config = dict(
    arch='pvt',
    image_size=32,
    crop_scale_min=1,
    horizontal_flip=False,
    translate=0.12,
    mlp_ratio=3,
    depths=[5, 5, 5],
    head_dropout=0.2,
    optimizer='muon',
    momentum=0.95,
    grad_clip=1.0,
    weight_decay=0.3,
    adamw_weight_decay_other_params=0,
)
Rows from block 4 of a small image classifier, named by matrix and row number. Rows with one number belong to one neuron. Each number is 200 + 40 x the weight over its row's rms, rounded and kept within 0 to 999. All counts start at 0.
After each neuron's rows are labels from the 100 images, of 14976, where the neuron reaches its highest value: "top examples" is what is common among them. Only what is clearly more common there than usual is listed. The data: drawn branching plants. In brackets: how many of the 100.
# fc1: MLP up (model.blocks.4.mlp.fc1.weight, 240x80), inputs 0-79
# fc2: MLP down (model.blocks.4.mlp.fc2.weight, 80x240, transposed), outputs 0-79

fc1.168,153,239,207,238,139,189,183,245,168,236,276,208,196,208,140,198,231,219,153,117,205,148,184,87,179,261,181,200,176,194,262,203,131,167,229,180,228,269,153,161,148,187,205,206,209,146,208,217,131,231,107,219,227,210,230,127,207,200,193,131,155,234,203,218,143,197,261,223,209,137,185,188,247,200,247,208,183,196,188,194
fc2.168,136,217,229,167,185,260,170,236,232,132,282,189,230,197,175,173,184,199,181,252,205,288,286,149,205,200,174,191,256,99,196,198,134,185,164,219,205,204,158,177,208,289,211,164,206,141,189,262,214,118,188,273,206,203,215,233,237,140,232,205,208,168,223,197,173,235,227,196,189,209,274,151,177,247,193,193,215,148,168,236
top examples: two-way forks (97); pink blossoms (58); narrow (37)

fc1.4,217,214,247,176,260,193,170,187,187,161,156,180,203,146,142,240,164,250,252,237,210,151,200,201,208,144,160,229,168,201,170,240,137,160,222,167,190,203,180,183,304,194,114,144,202,222,223,169,284,243,161,209,229,216,203,222,215,244,207,219,193,285,160,232,174,236,200,183,244,270,156,107,167,246,165,140,147,181,180,164
fc2.4,220,223,172,161,248,166,200,166,246,237,195,217,182,152,166,207,206,214,177,201,205,182,134,240,172,216,195,156,190,240,226,222,242,245,217,170,215,140,70,312,195,217,162,187,202,305,152,214,168,210,201,202,121,196,210,162,193,177,191,132,171,182,216,220,226,190,250,207,215,195,199,298,225,180,235,185,102,186,236,255
top examples: green leaves (49); night (43); drooping (41)

fc1.44,206,194,203,246,218,198,280,246,136,192,235,168,176,173,136,191,195,193,189,156,143,229,182,202,251,191,221,239,189,200,193,167,161,186,269,160,193,192,264,167,236,184,246,168,245,202,214,166,211,180,233,259,241,131,141,109,138,324,254,177,204,228,188,226,165,234,163,180,224,151,234,263,152,226,140,233,197,181,146,205
fc2.44,139,252,217,199,225,252,226,152,198,111,301,154,197,221,195,211,238,132,175,206,166,185,171,165,307,136,220,231,192,184,208,197,193,196,248,192,147,170,184,148,199,113,212,188,209,164,259,176,187,182,167,235,211,137,253,172,253,170,200,240,190,188,161,166,184,230,251,235,184,139,239,202,197,208,216,155,209,207,308,227
top examples: autumn leaves (54); red berries (37)

fc1.97,255,339,159,175,184,171,183,177,220,161,234,240,138,149,176,255,205,217,153,167,168,205,184,231,182,160,194,184,128,185,168,166,171,173,161,215,158,170,254,167,250,142,206,172,165,194,195,184,202,249,157,223,283,262,224,189,219,225,144,203,107,265,167,164,176,218,219,147,213,256,222,208,200,249,200,186,214,132,238,187
fc2.97,209,94,231,217,232,234,217,226,139,222,216,164,211,272,256,178,193,157,225,214,182,218,181,180,215,226,184,175,202,169,214,168,248,250,218,170,164,220,158,247,203,211,212,232,202,135,206,162,202,162,274,105,201,233,233,225,253,148,219,255,294,141,226,180,190,181,243,210,185,187,151,151,109,242,244,177,190,247,217,117
top examples: green leaves (46); night (44)

fc1.162,150,189,213,186,182,183,244,147,199,264,176,158,167,257,241,266,210,211,189,134,203,192,238,190,218,196,228,184,155,179,221,237,242,264,202,228,263,285,217,192,209,233,174,201,204,162,251,185,162,208,161,235,135,273,256,188,227,212,148,223,175,174,238,188,216,172,232,116,192,198,212,123,182,105,245,183,247,199,297,263
fc2.162,234,254,143,228,180,252,229,219,147,146,145,205,186,173,207,224,205,243,217,199,215,200,184,208,176,221,142,152,211,191,150,181,234,215,225,238,195,252,234,212,197,244,201,183,186,201,197,254,180,158,209,229,181,225,149,260,199,197,139,292,272,278,243,249,165,221,120,209,281,154,170,178,182,250,283,190,157,252,119,145
top examples: two-way forks (69); wide (44)

fc1.54,182,157,249,143,208,164,156,168,189,234,242,204,155,153,212,326,230,220,204,290,136,233,222,169,187,181,195,197,136,210,253,189,221,156,192,211,198,198,183,249,196,198,245,248,179,204,159,159,158,213,207,145,177,257,234,212,191,192,284,232,165,142,196,178,229,255,211,291,175,109,227,206,212,168,180,254,128,192,199,217
fc2.54,195,226,231,239,82,172,189,195,272,261,125,154,185,145,230,195,195,257,201,190,172,153,241,199,193,193,181,175,233,150,230,166,211,119,144,175,244,183,262,213,200,228,267,179,198,206,171,178,249,153,211,172,193,250,245,125,288,292,170,194,237,223,190,195,234,188,224,165,252,191,200,150,179,191,145,211,166,194,236,232
top examples: green leaves (56); autumn leaves (44)

fc1.197,218,131,237,238,207,229,186,159,123,176,137,276,124,168,181,139,226,205,211,179,151,190,207,235,173,189,218,231,120,237,155,232,194,280,167,185,224,211,214,211,225,249,187,198,170,207,237,183,125,167,157,239,144,198,247,190,226,194,191,217,176,214,167,212,153,214,168,160,236,196,257,157,174,185,172,305,230,89,213,237
fc2.197,234,177,192,218,226,188,207,296,298,172,209,137,223,198,181,239,199,222,208,232,266,179,158,151,188,294,178,155,201,240,297,190,180,163,205,244,201,210,180,224,199,130,198,196,181,252,116,191,220,205,210,183,219,198,178,242,149,201,175,165,197,216,188,123,269,140,214,205,147,105,170,171,191,174,202,139,232,259,199,177
top examples: autumn leaves (63); wide (46)

fc1.139,221,177,174,229,224,102,262,151,169,217,196,211,196,217,188,103,331,172,178,155,227,176,267,165,214,155,186,170,133,219,228,197,246,192,174,226,218,270,196,164,275,189,277,199,260,177,166,178,207,247,208,174,191,182,165,209,248,184,190,185,189,163,261,244,200,204,173,188,240,265,255,164,247,202,188,211,164,172,257,179
fc2.139,197,190,208,193,238,233,128,267,218,222,203,173,218,233,255,260,156,244,162,252,187,137,116,226,194,199,220,221,276,154,185,225,210,250,253,174,247,239,219,259,193,225,132,202,196,248,183,194,214,125,251,194,183,191,232,194,158,175,220,170,221,201,162,158,221,247,230,167,134,99,166,255,169,214,177,178,244,212,112,246
top examples: white flowers (37)

fc1.22,239,218,249,206,229,188,255,249,223,162,226,132,182,214,136,188,191,225,252,260,242,206,226,136,295,162,159,215,198,141,171,108,196,186,223,201,140,200,268,141,193,247,166,239,203,155,204,228,270,237,202,275,204,191,221,257,163,262,216,242,193,180,180,265,283,205,237,192,193,168,148,209,174,210,207,167,162,189,177,155
fc2.22,211,220,207,227,241,139,163,234,251,231,189,233,227,167,169,190,199,192,212,217,226,224,173,192,211,187,194,116,155,208,198,191,224,252,210,192,194,157,69,233,199,254,168,205,210,229,124,221,213,328,215,206,207,164,233,190,235,263,202,106,201,156,217,175,210,172,267,233,226,113,201,261,204,158,233,215,173,152,250,171
top examples: autumn leaves (39)

fc1.163,153,197,189,153,249,239,240,175,170,290,140,116,173,172,117,186,217,204,233,193,239,196,227,264,251,209,192,204,208,175,242,162,237,155,113,207,217,259,211,220,173,130,198,243,195,234,176,156,145,193,216,223,199,185,252,137,183,220,219,305,222,213,141,178,154,213,149,240,175,208,269,232,146,193,170,243,156,208,206,197
fc2.163,276,217,153,211,206,174,259,242,163,118,277,253,230,283,232,194,145,153,206,192,137,222,205,74,209,141,205,239,187,196,167,221,222,183,237,222,169,190,160,201,201,196,199,193,201,168,200,239,222,210,202,267,202,196,105,210,144,179,192,142,212,157,202,196,213,267,221,183,210,176,150,167,208,272,235,160,274,226,183,212
top examples: autumn leaves (78)

fc1.82,234,166,260,173,178,176,228,203,238,225,225,236,158,119,239,222,130,205,244,88,141,212,244,112,216,213,175,215,172,140,189,195,118,259,287,180,209,198,180,198,234,188,202,156,185,168,192,249,280,175,268,236,207,235,233,173,226,212,165,203,179,220,137,197,202,265,166,150,198,187,190,231,196,231,149,260,174,234,207,192
fc2.82,135,249,211,188,123,178,121,162,203,181,195,204,254,158,141,205,176,189,210,209,156,212,192,248,213,187,220,199,215,236,184,217,166,242,245,148,226,166,153,313,191,183,199,244,233,284,186,228,89,216,199,151,215,218,205,160,122,173,183,171,200,168,215,243,192,186,218,224,191,153,271,209,274,202,204,188,107,193,214,254
top examples: two-way forks (70); red berries (48)

fc1.77,259,253,147,195,241,137,187,175,225,232,220,235,226,139,174,260,193,221,268,215,188,169,181,168,183,202,123,87,293,154,164,184,209,198,108,265,164,276,195,163,189,226,155,207,169,197,235,181,230,242,108,166,204,164,200,219,196,246,177,167,239,239,207,256,186,214,217,208,212,199,173,191,125,188,182,191,197,169,225,164
fc2.77,148,275,239,209,235,176,187,151,249,212,255,179,157,238,214,177,148,217,230,223,166,173,170,170,241,138,198,172,209,245,158,281,128,216,187,198,200,336,183,198,201,177,170,224,204,163,248,171,206,245,185,221,229,174,217,236,213,188,183,206,216,169,154,181,215,230,168,144,229,249,241,204,157,154,96,192,271,247,133,161
top examples: two-way forks (69); leaning right (43)

fc1.183,201,171,247,191,195,183,137,166,180,233,227,198,237,215,177,266,233,177,204,185,40,212,175,196,164,246,215,239,235,161,144,155,205,170,119,173,195,189,240,189,178,183,215,209,221,137,185,119,191,227,224,208,232,158,112,177,179,239,194,186,199,245,174,267,261,225,191,255,262,162,188,194,252,229,122,198,177,174,232,194
fc2.183,282,149,197,215,189,230,209,189,187,137,158,249,178,184,267,221,146,158,194,195,223,209,154,219,212,244,190,181,166,169,224,175,193,167,159,199,224,193,169,198,201,170,233,196,200,161,204,159,175,251,213,164,197,228,175,51,251,271,279,219,156,131,142,202,195,210,192,278,250,210,198,197,219,182,190,278,243,130,261,237
top examples: green leaves (80); drooping (45)

fc1.56,139,218,183,182,261,180,191,244,207,126,316,143,270,220,194,232,170,194,161,221,234,241,247,151,137,170,185,205,150,201,237,201,187,248,199,226,197,190,175,190,232,231,132,187,207,202,218,184,108,231,159,194,199,279,179,292,174,262,166,164,207,191,168,188,232,201,148,151,254,193,249,253,192,168,186,185,227,226,151,259
fc2.56,262,203,249,237,214,224,151,219,207,179,178,130,176,231,231,148,176,256,229,174,190,230,282,174,155,252,212,221,142,234,217,247,217,121,205,168,202,190,132,170,202,211,188,193,194,220,104,190,199,202,221,217,195,175,257,90,271,160,265,255,246,219,186,193,132,122,190,177,227,220,153,214,202,172,228,184,174,172,236,260
top examples: white flowers (99); night (99)

fc1.86,182,158,182,195,179,258,213,179,255,194,216,165,216,210,209,212,194,202,203,232,224,132,223,216,253,170,164,181,238,236,168,191,227,134,209,177,206,205,207,157,153,222,113,163,241,176,283,188,306,159,205,183,192,202,212,213,115,267,229,232,174,203,120,157,153,193,237,246,285,241,208,215,134,196,261,217,277,202,127,188
fc2.86,165,200,251,264,167,149,164,135,135,200,215,200,291,185,159,146,149,184,185,202,173,241,225,221,166,152,259,259,147,160,229,217,202,190,193,177,185,154,231,233,205,138,214,228,191,263,212,258,96,265,208,169,233,257,193,185,221,155,196,262,188,194,249,241,194,158,211,235,171,247,194,193,198,164,255,183,169,298,212,220
top examples: green leaves (56)

fc1.136,129,202,198,133,212,221,232,205,210,209,194,146,168,186,178,273,247,315,192,208,235,247,153,161,203,173,216,200,233,284,149,241,185,165,198,283,242,182,149,221,184,141,198,180,272,203,249,227,239,171,210,212,197,209,103,230,207,216,281,138,239,178,223,275,235,225,226,151,217,170,233,242,243,207,213,192,224,197,190,232
fc2.136,284,200,149,231,236,144,177,146,206,196,255,232,206,176,151,134,168,194,172,162,164,155,277,224,193,245,176,147,201,142,229,203,226,237,228,196,173,237,249,168,210,270,250,202,203,227,172,258,200,197,233,179,198,206,257,178,268,149,187,235,169,222,211,165,191,117,298,255,162,194,131,205,171,245,218,219,141,221,219,263
top examples: white flowers (81); night (81); two-way forks (79)

fc1.122,194,169,260,218,235,253,154,269,175,211,170,254,184,179,210,194,239,243,182,205,143,183,211,191,127,160,218,163,178,197,211,231,222,203,178,246,96,234,216,163,293,168,197,225,131,228,240,193,221,240,202,169,259,187,224,207,177,193,191,128,223,206,210,237,227,177,157,180,266,160,274,150,115,208,200,171,281,160,254,143
fc2.122,157,218,225,187,185,198,180,139,223,200,180,198,195,136,105,232,101,219,171,207,209,206,169,252,199,144,235,219,237,237,211,185,113,241,240,173,235,119,121,234,190,215,207,234,219,268,255,226,174,189,213,212,161,141,189,198,193,165,168,175,192,174,217,233,235,211,201,218,225,177,208,255,315,171,220,199,132,113,198,244
top examples: white flowers (44)

fc1.140,149,193,175,176,211,259,245,253,192,234,250,252,260,254,229,249,155,176,221,161,152,225,136,242,208,276,267,217,181,224,193,263,221,249,231,228,232,224,175,212,215,137,157,173,260,222,163,202,128,168,192,196,230,260,266,129,160,162,230,196,191,216,172,203,180,228,213,185,271,187,188,166,202,248,88,181,221,201,155,179
fc2.140,127,211,182,192,207,173,172,187,205,179,266,228,269,218,150,173,150,260,193,209,125,183,115,300,172,253,213,165,231,231,193,295,201,215,233,167,263,192,137,243,178,190,186,212,200,231,206,223,125,182,239,175,177,273,243,124,144,158,205,203,225,211,152,258,177,208,219,168,215,233,223,216,240,159,193,190,212,146,194,255
top examples: white flowers (41)